From a checkpoint of a small image diffusion model.
Model: 32-pixel images, norm groupnorm, activation elu.
Rows from block 3, named by matrix and row number. Each number is 200 + 40 x the weight over its row's rms, rounded and kept within 0 to 999. All counts start at 0. After the name is the row's rms in percent of the matrix's.
# emb: conditioning projection (model.mid.0.emb.weight, 384x256), inputs 172-255
emb.91,104,227,176,214,180,234,147,230,242,186,160,266,226,249,246,255,280,155,256,213,183,220,236,226,219,195,193,273,198,165,183,141,154,177,182,220,250,222,245,161,248,228,196,236,222,217,205,229,262,215,244,185,238,243,149,238,237,187,191,241,127,166,209,146,191,299,274,283,106,89,220,269,170,155,154,182,282,222,158,169,171,252,203,225,184
emb.92,149,201,160,236,266,206,203,167,223,162,189,180,130,198,307,213,203,214,172,159,170,218,193,212,162,222,224,307,187,151,207,234,203,226,201,222,218,196,125,220,202,213,177,258,205,199,205,188,231,213,230,162,178,235,0,166,179,208,210,282,123,181,277,166,183,237,193,203,241,187,238,158,198,228,197,172,198,222,223,159,188,232,231,254,196
emb.93,111,198,214,211,163,155,201,238,254,156,168,262,145,142,181,185,195,118,237,238,224,186,210,200,160,197,226,237,233,191,198,123,177,212,110,236,201,236,224,221,238,188,198,215,226,252,242,88,219,249,170,219,216,329,176,236,132,234,165,223,119,225,199,227,206,206,201,256,181,92,218,115,143,190,186,282,213,194,225,227,147,279,272,160,198
emb.94,087,185,234,197,153,208,145,263,201,191,227,300,156,226,270,239,265,100,186,175,209,154,156,227,186,235,162,217,248,284,215,221,250,234,241,272,207,210,217,190,220,247,249,235,188,225,191,169,181,253,170,190,243,332,154,250,195,172,158,179,231,177,266,255,227,185,187,201,186,168,244,170,147,193,219,238,103,253,191,209,205,198,261,147,251
emb.95,136,181,206,196,222,234,187,236,200,217,178,281,141,253,205,208,297,283,212,171,194,215,203,213,221,191,234,283,171,195,221,168,223,266,220,199,199,197,131,258,176,158,191,187,255,257,159,203,200,202,166,208,204,285,215,239,176,193,169,175,214,151,217,250,157,231,179,259,122,108,238,193,111,156,176,320,186,212,216,187,181,247,247,131,215
emb.96,087,189,170,201,238,192,228,242,247,252,196,237,223,100,188,210,175,272,274,212,219,180,214,159,252,224,173,169,194,148,161,275,264,184,151,186,158,244,164,175,202,272,214,229,190,212,178,210,245,205,228,241,218,171,101,179,237,189,148,178,266,181,238,223,241,156,190,201,217,239,188,205,215,96,235,201,211,174,249,181,234,262,223,220,273
emb.97,091,285,159,222,260,135,173,260,205,157,216,195,173,188,201,172,175,58,229,239,182,201,149,243,243,166,165,280,218,202,203,195,223,152,183,223,220,262,223,218,202,167,227,150,175,194,174,161,239,214,227,223,214,255,216,219,218,272,218,202,220,236,182,232,189,209,195,169,112,185,165,205,200,199,119,253,205,224,138,216,184,226,261,187,205
emb.98,113,231,170,230,169,193,229,157,215,253,194,133,159,172,209,221,122,149,140,245,170,206,198,217,250,204,168,260,222,236,204,192,186,220,208,191,208,143,213,250,208,298,167,152,179,190,218,272,200,196,205,127,174,162,117,152,181,219,181,236,162,172,271,197,190,153,215,150,206,259,311,210,154,243,206,204,136,241,176,139,227,190,99,183,200
emb.99,105,217,185,203,238,236,179,259,221,181,227,159,159,208,204,244,313,81,187,222,166,211,194,195,202,252,168,203,227,174,233,152,207,164,222,258,236,157,188,175,234,173,226,224,230,269,172,216,188,186,225,243,202,151,232,206,185,151,235,193,141,230,281,177,177,220,234,224,168,140,201,115,222,266,217,243,173,170,192,212,197,204,147,280,180
emb.100,093,137,168,226,227,208,175,208,246,207,249,123,264,215,239,196,275,247,154,146,221,148,232,136,219,165,168,227,203,180,199,130,288,227,162,225,203,221,210,240,165,175,266,308,240,215,182,156,191,210,158,203,173,107,278,208,201,168,245,154,243,223,150,217,242,227,186,266,132,142,250,173,160,178,216,174,184,199,226,191,162,250,147,143,242
emb.101,131,185,221,193,251,179,225,205,226,159,182,204,138,197,282,211,93,236,138,188,212,244,166,231,211,255,252,215,187,111,260,204,231,217,256,226,250,123,145,203,232,194,187,220,268,201,212,216,202,238,186,152,258,228,91,159,245,243,221,248,156,244,272,218,193,206,165,136,239,133,267,175,201,165,212,200,208,221,208,160,162,207,238,259,163
emb.102,116,189,193,122,187,137,205,177,211,165,183,112,143,199,215,215,122,160,190,194,236,195,237,207,216,218,194,227,263,219,154,297,192,161,139,243,122,159,230,241,183,193,191,173,248,153,185,235,185,235,178,201,192,206,280,133,169,160,244,157,193,247,188,193,203,141,224,238,190,165,189,206,236,185,226,153,181,153,231,138,197,194,176,272,237
emb.103,093,251,218,164,175,200,162,231,208,248,183,186,271,307,206,194,240,160,169,154,194,206,225,160,212,192,221,165,211,133,174,216,188,162,236,180,191,184,128,203,155,143,126,245,142,199,159,237,187,227,217,268,202,90,137,214,187,140,156,164,194,155,193,234,170,237,157,231,180,313,186,234,232,173,259,215,184,250,171,154,188,218,116,235,162
emb.104,110,218,209,189,245,210,214,280,230,178,208,298,147,213,186,224,286,178,227,196,220,180,205,228,243,194,164,216,191,228,204,153,270,227,149,257,252,177,228,233,180,178,191,169,182,280,199,145,288,215,211,238,176,205,295,327,148,192,157,219,162,230,239,133,180,196,175,222,210,193,205,198,182,217,215,285,173,203,157,214,178,260,267,170,162
emb.105,162,184,192,238,224,146,180,147,148,194,181,142,143,173,287,194,174,280,185,191,144,232,202,205,160,201,223,277,165,157,227,142,194,230,260,216,214,190,170,171,213,219,171,258,210,190,186,217,204,185,218,119,243,180,58,208,264,160,243,181,136,207,226,186,189,208,205,141,234,207,298,206,230,180,226,157,206,172,163,163,207,195,196,214,237
emb.106,145,196,213,166,237,188,215,201,205,137,182,206,169,217,204,236,226,221,191,185,214,199,203,216,190,231,217,242,203,167,244,99,211,257,165,289,192,172,207,218,209,235,137,171,255,227,214,221,217,183,239,207,193,297,166,266,213,305,239,240,103,183,243,202,120,187,216,235,136,114,204,172,170,160,225,234,259,193,220,176,201,258,275,175,171
emb.107,118,164,274,212,273,120,211,159,173,184,225,152,157,212,249,193,187,159,210,173,269,220,199,231,156,231,212,250,165,175,194,169,240,228,262,223,262,161,192,202,174,219,178,153,201,143,208,220,210,170,181,130,197,199,91,195,267,158,192,218,155,234,240,179,240,287,177,182,162,232,205,161,176,222,189,154,269,206,197,139,162,184,227,198,264
emb.108,147,223,213,222,290,217,227,177,153,177,198,121,176,165,233,199,214,207,188,174,169,197,223,233,194,210,263,326,156,167,241,160,216,252,161,302,221,187,129,187,208,139,175,234,260,189,196,237,192,160,242,166,213,284,89,260,191,188,241,166,124,193,250,126,171,218,198,216,205,167,250,175,237,195,185,185,194,153,212,165,236,193,229,235,173
emb.109,144,186,242,220,192,158,176,132,155,193,164,134,155,184,248,215,92,191,158,217,230,204,131,175,227,214,204,219,203,214,182,182,206,200,226,212,300,208,255,182,232,198,254,202,154,146,237,204,209,179,242,162,199,184,181,126,218,212,197,202,171,217,157,173,236,222,173,129,219,207,218,240,161,222,165,105,184,175,173,203,186,139,198,202,224
emb.110,141,227,181,188,218,175,187,186,145,212,181,176,168,174,286,230,33,162,185,189,209,227,209,269,209,202,198,261,224,184,214,269,168,176,199,212,213,175,225,218,196,203,194,201,193,153,211,164,259,236,290,123,219,246,111,107,260,252,225,222,213,204,211,165,244,215,227,140,272,252,214,181,231,195,189,181,192,210,152,224,166,162,256,186,244
emb.111,100,155,166,189,114,196,229,187,163,205,205,179,92,197,175,223,266,0,199,135,254,144,199,244,153,177,181,251,193,212,182,180,230,232,215,185,139,142,218,208,231,157,170,179,121,233,174,217,216,203,202,172,224,252,253,208,200,188,185,228,173,185,237,158,194,210,158,241,207,94,191,209,242,162,193,152,207,206,185,210,204,215,223,208,195
emb.112,106,210,224,250,151,204,184,216,145,210,244,103,172,223,180,219,190,164,242,140,196,235,224,205,239,248,203,300,130,203,236,179,218,203,233,269,253,205,148,164,242,167,146,219,263,298,192,230,261,229,235,156,183,253,230,254,192,201,238,154,234,217,226,174,210,233,242,210,161,139,214,195,127,232,296,199,143,148,197,251,174,196,232,201,194
emb.113,108,235,172,138,194,232,242,126,200,186,238,173,164,191,162,199,221,242,191,182,158,179,251,235,219,163,230,324,179,285,197,161,129,204,113,219,135,121,222,215,223,222,228,156,206,187,207,163,152,184,217,225,211,201,181,197,62,205,245,188,151,174,222,151,146,171,223,305,164,185,247,149,173,161,168,193,175,155,152,223,216,202,210,202,207
emb.114,119,193,225,85,177,200,252,236,230,143,194,234,200,168,177,226,101,80,183,234,262,183,191,197,150,232,217,133,205,176,164,216,215,235,77,195,137,187,212,158,230,227,167,168,206,158,282,217,151,155,189,247,247,215,215,157,125,271,245,211,147,155,134,212,172,263,237,232,219,160,160,175,183,242,216,210,257,140,178,157,197,263,237,202,304
emb.115,106,168,150,271,201,187,218,220,150,190,224,118,129,169,204,164,339,178,193,213,182,219,161,196,177,194,166,187,198,234,154,122,206,175,213,164,238,233,201,163,192,224,251,205,187,181,173,199,154,174,200,151,165,203,217,207,150,162,214,177,132,163,184,133,217,200,157,229,234,91,223,187,229,193,183,156,201,180,162,227,203,217,143,230,195
emb.116,097,195,190,189,127,222,220,256,252,285,218,231,206,194,182,167,215,199,223,225,256,175,177,199,209,250,217,211,246,204,197,254,185,210,179,208,109,159,205,261,211,176,205,159,214,235,204,214,226,188,208,264,186,228,349,211,204,206,242,188,279,172,171,191,248,195,204,209,145,252,214,206,190,195,230,239,223,248,218,235,207,131,211,123,180
emb.117,118,189,164,197,238,236,229,173,98,215,207,284,112,163,248,159,160,324,174,114,190,198,247,184,160,169,244,261,205,155,212,195,190,170,121,193,177,234,145,196,207,145,226,228,220,236,212,250,204,198,221,155,180,219,0,189,128,256,202,178,189,191,222,235,230,223,163,221,231,213,234,205,178,227,263,190,163,168,204,214,253,159,200,154,219
emb.118,144,190,191,222,278,219,238,185,254,138,246,171,131,107,266,252,172,156,193,208,136,218,216,236,193,234,246,292,151,165,266,106,247,218,234,269,269,178,238,156,194,227,177,210,283,202,221,182,262,231,229,183,201,255,169,254,249,236,197,247,147,170,258,148,186,172,209,187,225,108,251,186,206,219,212,167,212,160,214,188,230,215,278,227,203
emb.119,094,221,226,164,237,175,178,286,206,206,219,251,218,209,241,208,281,165,179,137,186,242,205,218,247,180,160,229,203,243,232,216,268,202,315,229,188,220,168,211,246,184,189,204,302,220,204,194,240,229,194,236,218,172,143,240,267,204,132,204,219,229,174,213,233,217,227,270,103,180,222,122,154,210,181,240,240,210,242,174,231,224,197,182,171
emb.120,101,194,155,183,123,206,149,251,248,220,233,167,223,211,164,147,300,14,242,187,208,224,228,201,167,133,220,172,235,158,129,166,201,246,172,133,192,243,206,230,203,140,180,235,131,168,191,167,186,224,195,216,168,205,214,182,126,178,239,209,172,238,133,201,153,142,194,279,195,205,165,191,175,226,112,230,224,185,187,175,150,237,177,136,150
emb.121,095,235,248,263,213,161,188,227,259,280,189,300,193,242,200,135,232,176,261,213,261,231,235,205,220,177,169,121,185,165,130,276,235,236,183,151,172,246,141,218,185,197,222,226,183,266,175,227,178,225,175,250,157,145,225,179,243,191,160,205,278,197,161,215,236,176,214,236,220,247,134,192,162,208,194,288,144,238,289,181,202,222,130,156,251
emb.122,103,207,192,131,203,179,154,299,242,191,185,225,211,181,173,188,288,161,237,180,224,207,188,225,225,200,191,144,171,180,159,212,134,180,117,183,232,223,103,221,206,221,203,210,214,199,202,174,220,221,194,233,202,167,220,239,161,262,153,200,147,220,231,242,179,266,189,292,164,172,210,206,147,261,191,272,219,235,214,217,162,221,250,153,191
emb.123,114,247,174,191,213,243,240,205,204,310,172,173,149,123,178,198,220,148,312,232,211,219,122,243,212,290,193,250,167,264,230,175,207,192,245,258,232,156,209,193,268,209,244,202,220,227,207,200,189,160,219,154,183,293,359,292,247,171,220,182,242,258,208,202,223,201,234,182,225,184,167,220,171,247,155,222,185,206,170,211,181,152,195,179,189
emb.124,121,242,179,214,275,184,202,145,217,145,226,203,183,194,267,255,81,163,159,207,146,194,219,230,239,251,190,239,170,175,294,221,224,167,208,258,226,220,177,155,204,230,187,213,199,122,243,198,244,144,240,155,200,285,106,166,247,196,211,176,205,198,238,139,224,198,181,152,201,223,230,185,156,158,199,110,185,211,209,198,205,195,251,242,177
emb.125,128,245,211,145,168,167,249,141,171,162,175,68,184,130,218,230,82,103,196,228,216,211,206,206,184,269,249,166,231,260,195,229,196,178,138,241,165,186,286,132,210,150,223,171,164,130,228,211,214,199,201,201,193,199,253,143,144,190,245,161,202,240,180,178,193,192,312,175,306,220,154,243,278,140,188,116,214,130,153,182,267,188,218,214,194
emb.126,092,212,258,201,201,301,169,263,181,217,199,314,201,323,207,136,209,346,220,191,220,151,220,190,215,182,220,145,216,228,190,254,227,208,230,200,203,156,145,140,227,230,234,184,291,269,217,165,228,257,157,159,223,173,204,202,308,237,222,182,242,189,217,213,205,202,192,211,264,176,205,201,245,165,183,186,226,206,224,220,163,248,190,224,279
emb.127,129,223,156,83,195,191,230,126,182,191,201,229,167,168,213,193,77,384,209,199,213,181,225,192,238,192,169,249,192,192,223,199,166,205,142,189,198,172,184,225,182,162,149,198,275,88,200,230,191,192,193,160,197,252,108,163,177,215,202,152,143,206,181,161,112,238,206,193,188,197,277,217,206,160,296,217,198,152,199,141,176,161,152,202,151
emb.128,102,229,195,191,255,204,199,291,177,289,167,230,222,243,180,153,320,168,223,142,158,175,267,190,246,272,187,236,170,185,234,246,305,223,217,250,168,271,101,245,181,169,241,242,256,167,237,221,189,204,137,253,160,290,217,260,214,133,193,192,253,191,199,194,244,245,171,187,207,189,187,175,182,184,236,202,186,261,255,251,236,220,225,190,252
emb.129,113,147,206,120,166,214,261,155,182,161,228,176,153,152,199,185,158,123,192,211,202,175,187,194,172,195,223,181,240,193,247,244,150,212,115,200,110,172,205,197,182,270,218,259,202,127,181,173,138,177,158,183,148,250,180,106,144,254,230,227,199,237,175,174,159,210,238,194,273,183,200,195,234,169,211,127,232,251,185,173,235,197,269,229,230
emb.130,101,223,192,220,231,191,162,253,266,260,178,265,263,278,254,166,341,211,255,185,222,236,241,246,182,248,180,173,182,135,179,248,273,210,192,253,249,224,128,205,212,188,237,217,292,232,219,223,214,219,200,204,186,258,158,291,182,185,151,187,228,219,217,252,234,234,155,182,221,194,163,204,211,194,183,268,207,185,221,200,148,224,174,219,194
emb.131,126,194,246,99,202,194,240,124,182,187,200,203,186,108,220,243,100,238,193,225,254,236,156,237,168,271,206,205,248,179,189,208,257,203,173,258,220,148,193,209,244,251,167,202,272,112,169,245,226,210,244,199,204,288,180,148,226,301,236,252,164,160,212,171,213,199,233,158,155,243,216,178,207,190,182,149,188,225,198,194,209,192,245,132,251
emb.132,108,163,204,180,103,171,135,217,206,229,208,149,214,249,153,150,273,112,208,198,237,199,165,183,184,199,173,83,218,231,161,301,171,179,144,238,149,260,157,154,212,233,198,176,146,190,234,212,144,205,203,217,176,158,218,157,188,164,191,183,234,181,170,204,261,236,185,141,290,298,151,235,217,153,166,129,208,164,184,210,218,120,103,227,255
emb.133,115,146,245,163,227,220,197,223,213,169,215,160,148,229,203,175,199,174,170,178,215,178,249,182,170,192,290,289,229,239,211,138,204,209,215,243,204,154,260,249,239,150,213,139,244,219,165,181,221,206,215,190,167,194,285,242,221,204,210,206,177,201,182,227,175,149,204,252,83,67,244,142,209,215,147,280,195,127,209,165,174,210,203,190,159
emb.134,095,221,229,167,95,180,152,212,267,124,216,279,187,187,130,161,194,220,230,196,156,179,149,193,185,260,159,131,211,246,204,153,131,191,208,205,178,197,196,191,190,257,200,188,133,205,175,143,229,216,174,273,187,195,369,234,239,276,189,223,151,195,197,198,215,188,254,226,180,200,87,209,183,258,193,203,197,253,236,208,204,191,254,175,237
emb.135,111,196,250,264,169,182,209,220,191,216,166,137,209,210,205,223,276,181,151,183,200,282,161,199,181,218,239,180,217,264,208,215,218,184,331,189,245,192,232,154,197,259,143,198,264,102,189,210,194,191,153,155,232,210,195,214,244,134,189,211,154,268,239,147,231,196,218,118,231,173,235,250,242,183,191,129,170,135,185,152,190,191,221,231,189
emb.136,102,274,241,208,140,298,159,247,256,225,183,223,239,297,181,211,299,65,230,188,178,245,214,228,220,186,161,164,186,188,179,200,199,216,262,172,243,212,190,252,204,226,176,224,156,246,171,159,207,204,260,189,190,249,231,172,220,242,160,219,256,188,176,241,184,227,161,220,165,205,151,222,200,191,149,285,172,181,228,288,208,225,282,248,190
emb.137,115,221,200,130,263,184,209,144,234,155,199,172,203,220,225,162,98,235,198,202,276,154,214,136,154,197,214,229,163,208,181,229,242,208,87,283,137,203,137,237,151,177,187,210,198,189,204,267,174,182,209,239,150,218,173,145,172,216,174,155,233,113,218,214,220,201,236,181,188,213,234,215,125,160,205,160,175,190,209,214,165,123,218,175,201
emb.138,112,212,204,236,231,233,179,208,168,235,180,204,203,244,193,162,334,93,198,233,224,228,255,242,184,182,234,229,177,108,241,254,200,250,218,251,250,214,187,190,210,121,169,236,179,238,179,167,234,219,195,173,192,225,88,197,175,216,180,172,220,198,161,276,194,259,167,256,183,217,238,178,169,210,209,240,235,115,240,203,168,212,284,109,190
emb.139,095,248,239,189,217,248,174,247,264,205,227,226,236,192,225,202,296,266,199,184,241,189,197,185,220,174,195,180,157,204,215,211,263,253,211,242,225,192,132,245,146,143,154,195,216,149,198,265,230,226,210,262,224,229,147,174,284,195,138,186,214,152,202,267,241,224,190,198,91,112,193,253,90,179,259,121,185,220,174,160,226,153,174,170,295
emb.140,091,243,151,144,185,180,202,249,241,177,187,242,167,153,209,125,93,253,209,199,190,117,198,153,192,195,207,146,206,227,90,219,186,170,269,156,174,159,133,238,146,132,193,172,216,190,209,227,154,263,151,196,193,93,202,199,263,188,211,182,249,233,280,260,206,170,107,220,239,258,204,163,182,174,172,170,215,235,178,115,209,184,202,175,169
emb.141,098,243,216,178,256,243,237,238,228,212,239,169,254,185,162,223,282,251,236,161,196,226,121,261,196,184,201,239,202,243,174,179,250,214,197,267,241,179,200,174,155,212,218,181,221,205,178,225,221,256,234,141,241,284,135,184,248,255,160,256,258,215,232,249,197,159,193,198,151,169,201,181,159,165,129,231,182,239,177,212,236,203,263,266,275
emb.142,101,182,198,194,201,252,207,180,236,274,191,124,206,350,242,111,257,191,197,140,164,233,266,151,193,209,189,235,218,212,188,115,272,194,278,187,155,160,194,235,180,172,198,240,219,190,208,159,206,203,235,199,214,262,264,256,158,169,149,176,199,150,194,223,137,268,237,207,149,192,226,211,143,142,219,231,224,88,174,194,133,219,156,100,246
emb.143,121,251,166,250,254,248,176,212,196,178,154,197,164,225,216,198,241,170,200,148,199,236,206,229,177,189,215,267,189,155,257,208,244,166,179,236,205,256,152,208,183,200,183,266,223,224,179,209,229,248,226,238,236,200,88,243,167,183,204,180,147,208,248,280,169,185,171,233,262,293,290,161,185,137,272,222,149,236,214,214,181,219,177,167,234
emb.144,112,236,163,171,194,161,243,252,206,175,202,217,216,79,220,206,343,153,162,175,210,214,163,209,229,223,132,217,224,188,230,111,192,234,220,277,212,174,208,187,156,231,194,222,243,244,167,264,240,200,193,176,174,266,269,268,279,255,213,166,174,199,276,200,176,188,209,251,191,201,207,151,212,246,187,252,172,240,225,248,216,244,228,122,186
emb.145,083,233,159,159,207,251,198,163,182,218,156,157,263,274,154,173,216,322,176,181,156,238,247,119,200,219,116,157,285,228,199,184,210,185,277,167,179,185,231,251,123,189,176,172,185,207,159,272,173,191,164,303,207,203,235,216,238,150,165,190,224,250,156,229,218,210,216,206,115,220,114,196,203,206,271,166,247,238,179,223,232,190,198,257,191
emb.146,088,107,235,216,248,185,197,185,209,244,228,144,211,239,201,248,211,179,130,203,203,198,209,161,115,156,272,297,187,302,198,168,191,200,216,160,121,227,224,196,242,208,231,260,182,187,162,238,224,129,215,150,219,185,225,238,188,192,225,212,105,238,263,160,164,201,179,229,180,165,194,198,290,273,239,116,134,155,249,208,214,276,228,322,147
emb.147,117,208,210,187,194,207,216,269,134,139,189,203,195,206,136,231,217,139,204,216,181,198,240,154,187,169,150,240,205,227,199,179,161,204,196,247,185,224,262,172,192,191,211,161,181,186,235,166,229,169,225,225,225,197,291,211,199,282,203,229,181,176,184,198,152,209,224,256,123,189,181,201,134,220,209,307,257,172,185,288,129,261,301,207,175
emb.148,127,220,157,204,206,182,261,217,251,241,226,253,262,224,174,208,183,306,237,176,252,213,187,252,164,226,163,137,209,189,180,263,268,228,65,194,118,234,155,206,141,272,179,183,132,237,220,241,175,170,160,215,158,228,133,124,141,168,210,183,277,197,261,238,160,190,230,175,268,249,214,216,194,152,208,257,163,225,216,230,185,226,192,194,210
emb.149,091,198,162,223,203,226,144,225,222,223,198,233,195,221,153,168,256,259,243,205,227,260,258,160,191,236,168,241,209,175,125,235,242,254,207,212,197,226,181,224,143,191,188,244,271,254,192,183,200,182,183,198,193,221,270,296,205,155,186,197,258,209,196,255,287,152,114,247,211,195,189,163,215,196,145,224,156,171,214,201,255,201,93,237,129
emb.150,133,177,203,202,234,154,248,179,221,195,237,129,179,143,223,236,238,184,228,201,140,181,177,194,177,206,221,322,202,214,249,120,229,197,164,308,171,191,249,179,224,228,161,221,215,159,201,231,237,170,261,212,194,294,185,235,174,258,204,211,71,251,205,128,157,213,226,253,170,86,248,151,215,201,236,171,204,163,193,202,243,210,275,176,159
emb.151,110,164,172,248,261,200,255,212,177,164,213,255,205,182,218,200,293,192,196,139,203,247,188,161,142,143,217,115,148,146,216,252,249,219,235,191,196,166,176,117,249,181,123,259,182,270,207,208,209,170,177,231,191,228,78,263,227,131,249,241,183,178,174,162,178,197,177,218,201,214,167,222,249,156,207,267,213,250,218,144,226,181,189,232,244
emb.152,106,227,214,173,189,106,229,256,263,200,196,179,223,129,152,186,314,150,250,185,218,147,211,235,226,209,124,231,264,223,153,222,226,199,160,270,162,169,198,236,178,175,165,136,267,198,172,207,204,160,166,250,180,229,263,230,260,235,172,224,216,214,258,193,176,185,161,281,165,232,141,172,211,252,217,183,245,268,152,176,258,187,190,165,184
emb.153,120,220,179,187,149,182,234,145,152,177,176,53,138,129,243,219,126,212,176,242,180,194,205,235,244,258,211,231,193,258,233,178,198,209,159,226,233,193,211,194,283,196,183,195,204,132,174,215,216,196,272,120,204,231,167,142,167,176,229,192,215,221,174,190,199,184,233,190,242,204,220,221,223,212,248,123,210,171,125,134,225,198,231,204,192
emb.154,125,213,181,156,241,160,254,227,229,148,180,319,199,208,183,211,260,200,186,179,226,217,119,169,178,244,153,172,206,143,195,213,187,200,167,219,142,168,160,183,195,206,187,230,249,218,196,140,168,222,169,229,158,236,220,201,184,239,220,162,281,198,215,245,165,188,215,210,160,264,223,205,160,177,224,253,241,263,175,209,198,222,186,99,222
emb.155,099,156,192,246,171,191,248,172,213,202,165,147,210,235,255,253,167,354,164,243,205,232,206,214,237,183,173,203,190,214,161,193,153,256,271,147,252,172,156,199,210,223,203,260,245,228,207,206,216,200,215,157,245,200,71,229,278,216,208,249,180,211,192,181,270,180,177,125,121,196,198,210,179,250,230,133,257,196,179,180,194,195,219,166,224
emb.156,145,254,195,156,234,173,253,215,179,198,176,72,229,155,158,247,163,138,211,248,219,211,161,249,242,248,185,172,197,244,218,230,159,208,206,253,204,188,250,115,223,236,175,197,200,168,236,204,210,222,244,223,199,232,352,182,263,237,212,257,222,221,152,174,232,163,270,179,256,214,142,255,199,193,167,162,220,177,200,196,206,140,232,253,205
emb.157,121,177,184,171,254,178,215,247,178,194,208,304,252,188,200,161,206,354,234,132,240,214,233,162,189,188,256,220,193,176,188,214,237,297,212,266,214,194,108,211,169,167,153,217,263,281,187,201,212,169,187,232,193,244,180,222,174,229,149,198,313,225,243,197,209,188,181,232,145,160,212,198,129,92,247,253,216,227,266,190,202,202,275,174,171
emb.158,114,184,188,182,203,209,231,246,184,158,202,287,244,176,139,173,244,169,248,184,181,188,126,208,215,250,182,213,233,142,210,174,199,230,147,236,203,166,198,221,234,211,176,145,210,170,237,199,204,178,230,307,196,275,218,242,184,291,190,254,216,167,211,203,145,203,263,246,171,272,192,167,210,222,195,224,253,188,183,213,236,232,262,156,159
emb.159,099,198,230,246,254,195,222,198,219,293,184,228,144,255,258,230,302,215,190,211,170,248,165,209,152,143,244,229,116,150,216,179,251,207,217,159,182,211,114,249,188,155,176,228,189,272,253,301,211,204,185,135,181,213,88,263,236,241,255,218,157,155,207,244,225,266,162,242,169,245,180,204,242,132,230,238,196,173,269,171,213,200,113,242,240
emb.160,109,191,251,291,226,210,192,203,185,255,143,246,255,288,199,135,239,187,195,152,214,260,247,135,154,166,148,219,220,175,204,248,220,193,278,196,296,180,158,246,173,178,221,220,191,320,175,186,185,258,161,226,193,162,141,286,262,167,115,238,268,198,233,239,254,209,153,213,163,219,181,111,168,208,186,284,185,190,270,212,197,238,155,191,210
emb.161,087,186,159,213,193,172,167,188,164,244,235,167,205,173,201,148,196,255,188,184,235,218,204,226,217,197,255,214,214,242,145,159,176,181,250,212,267,210,218,152,237,196,205,167,149,170,242,141,178,265,232,161,205,270,138,124,167,148,248,215,155,241,170,152,213,199,243,130,191,219,203,224,230,144,235,199,174,254,113,220,226,178,188,144,242
emb.162,139,208,224,96,178,199,224,137,165,165,192,266,292,222,170,229,89,264,179,221,236,181,189,228,172,189,168,171,224,206,208,313,159,208,118,207,180,175,247,207,222,218,194,139,179,182,231,225,184,194,219,265,193,255,268,124,161,228,253,200,284,190,205,221,206,233,237,194,201,248,182,250,217,167,176,157,252,231,186,182,187,195,237,150,182
emb.163,109,252,246,234,192,164,240,240,199,252,166,134,184,176,206,244,281,199,243,247,158,207,181,209,248,243,153,258,127,193,289,159,255,228,248,286,256,167,230,190,150,211,223,217,196,173,202,232,246,126,206,123,183,250,264,265,194,213,189,154,168,167,226,110,221,175,208,219,154,145,175,226,221,206,208,219,157,182,170,189,188,185,220,194,195
emb.164,109,179,196,142,151,173,259,154,234,287,255,154,190,189,231,309,108,206,231,233,198,192,218,236,234,188,244,231,162,209,239,212,203,188,149,216,154,147,191,142,217,222,191,240,227,147,218,213,162,199,223,195,189,223,144,156,200,267,235,202,252,241,202,239,191,268,284,193,210,161,263,251,171,194,196,169,215,183,199,195,238,158,213,160,211
emb.165,109,223,208,233,206,186,164,233,236,163,194,207,287,103,154,166,345,164,225,220,169,238,225,207,204,157,193,270,219,220,203,206,209,218,190,194,256,175,256,186,163,189,204,152,246,192,183,233,198,201,203,163,186,207,194,251,219,206,174,227,177,175,222,149,134,160,152,298,90,214,196,152,212,227,163,264,234,222,171,197,265,268,221,158,184
emb.166,124,200,182,124,153,166,256,128,252,230,218,92,222,182,194,219,227,290,209,183,259,147,254,242,220,216,203,254,217,213,203,195,245,177,33,315,100,174,206,228,194,146,219,179,234,145,249,217,185,162,234,234,204,281,189,192,113,230,196,185,193,232,166,189,188,202,227,236,168,134,198,187,225,199,274,134,234,178,217,154,229,199,192,125,127
emb.167,094,219,226,178,201,156,234,202,186,299,238,212,170,173,238,178,189,86,186,225,210,159,230,211,226,200,209,248,202,231,120,212,179,223,259,190,252,193,264,223,274,212,262,275,179,308,199,237,215,232,200,203,192,246,188,156,211,219,202,201,223,215,291,252,258,206,177,203,223,170,306,232,143,169,207,199,137,219,245,247,199,179,184,187,216
emb.168,101,173,173,252,196,257,187,219,138,190,205,209,260,276,213,198,291,166,188,206,207,196,297,195,207,264,163,215,242,166,234,191,186,204,264,220,205,193,221,207,216,191,209,184,271,222,141,172,209,175,212,221,165,223,255,204,218,156,164,231,204,230,224,253,157,217,200,233,195,214,201,148,127,206,275,255,138,198,224,294,155,136,213,289,236
emb.169,140,193,209,195,247,162,161,182,190,135,210,152,163,189,201,235,75,108,182,233,170,227,221,211,203,210,203,203,243,210,220,202,195,183,209,265,208,141,274,194,285,204,170,192,237,168,272,215,216,262,245,184,203,268,272,166,246,213,217,235,194,231,195,191,197,184,244,146,242,195,267,234,184,183,165,149,230,205,164,122,218,161,265,211,186
emb.170,115,251,153,179,225,217,214,221,207,163,179,159,150,112,188,212,223,30,187,266,211,189,207,229,210,268,160,234,186,207,269,191,169,268,131,233,152,198,183,250,218,214,195,200,263,207,195,176,224,177,229,181,223,280,238,251,133,215,162,259,238,293,214,186,158,163,222,229,183,118,183,207,204,206,126,301,206,198,232,213,245,243,228,158,175
emb.171,125,209,190,243,204,219,179,249,186,240,171,276,201,299,255,218,249,195,177,177,187,226,233,236,203,211,264,209,233,162,208,255,217,177,290,153,235,165,196,213,239,163,198,189,185,220,182,202,168,201,177,199,218,196,112,226,264,84,173,187,347,197,230,279,281,181,173,185,277,281,266,180,157,204,170,209,140,257,241,236,185,166,306,237,189
emb.172,104,160,192,226,189,186,191,205,147,142,167,261,261,187,154,151,201,237,225,141,208,188,259,146,196,160,217,173,254,234,220,231,154,164,266,177,210,159,246,208,217,204,143,183,216,201,212,182,186,226,185,299,137,220,236,179,211,240,165,178,263,181,211,244,178,142,169,206,256,297,231,193,192,271,242,201,250,219,159,260,237,215,226,148,221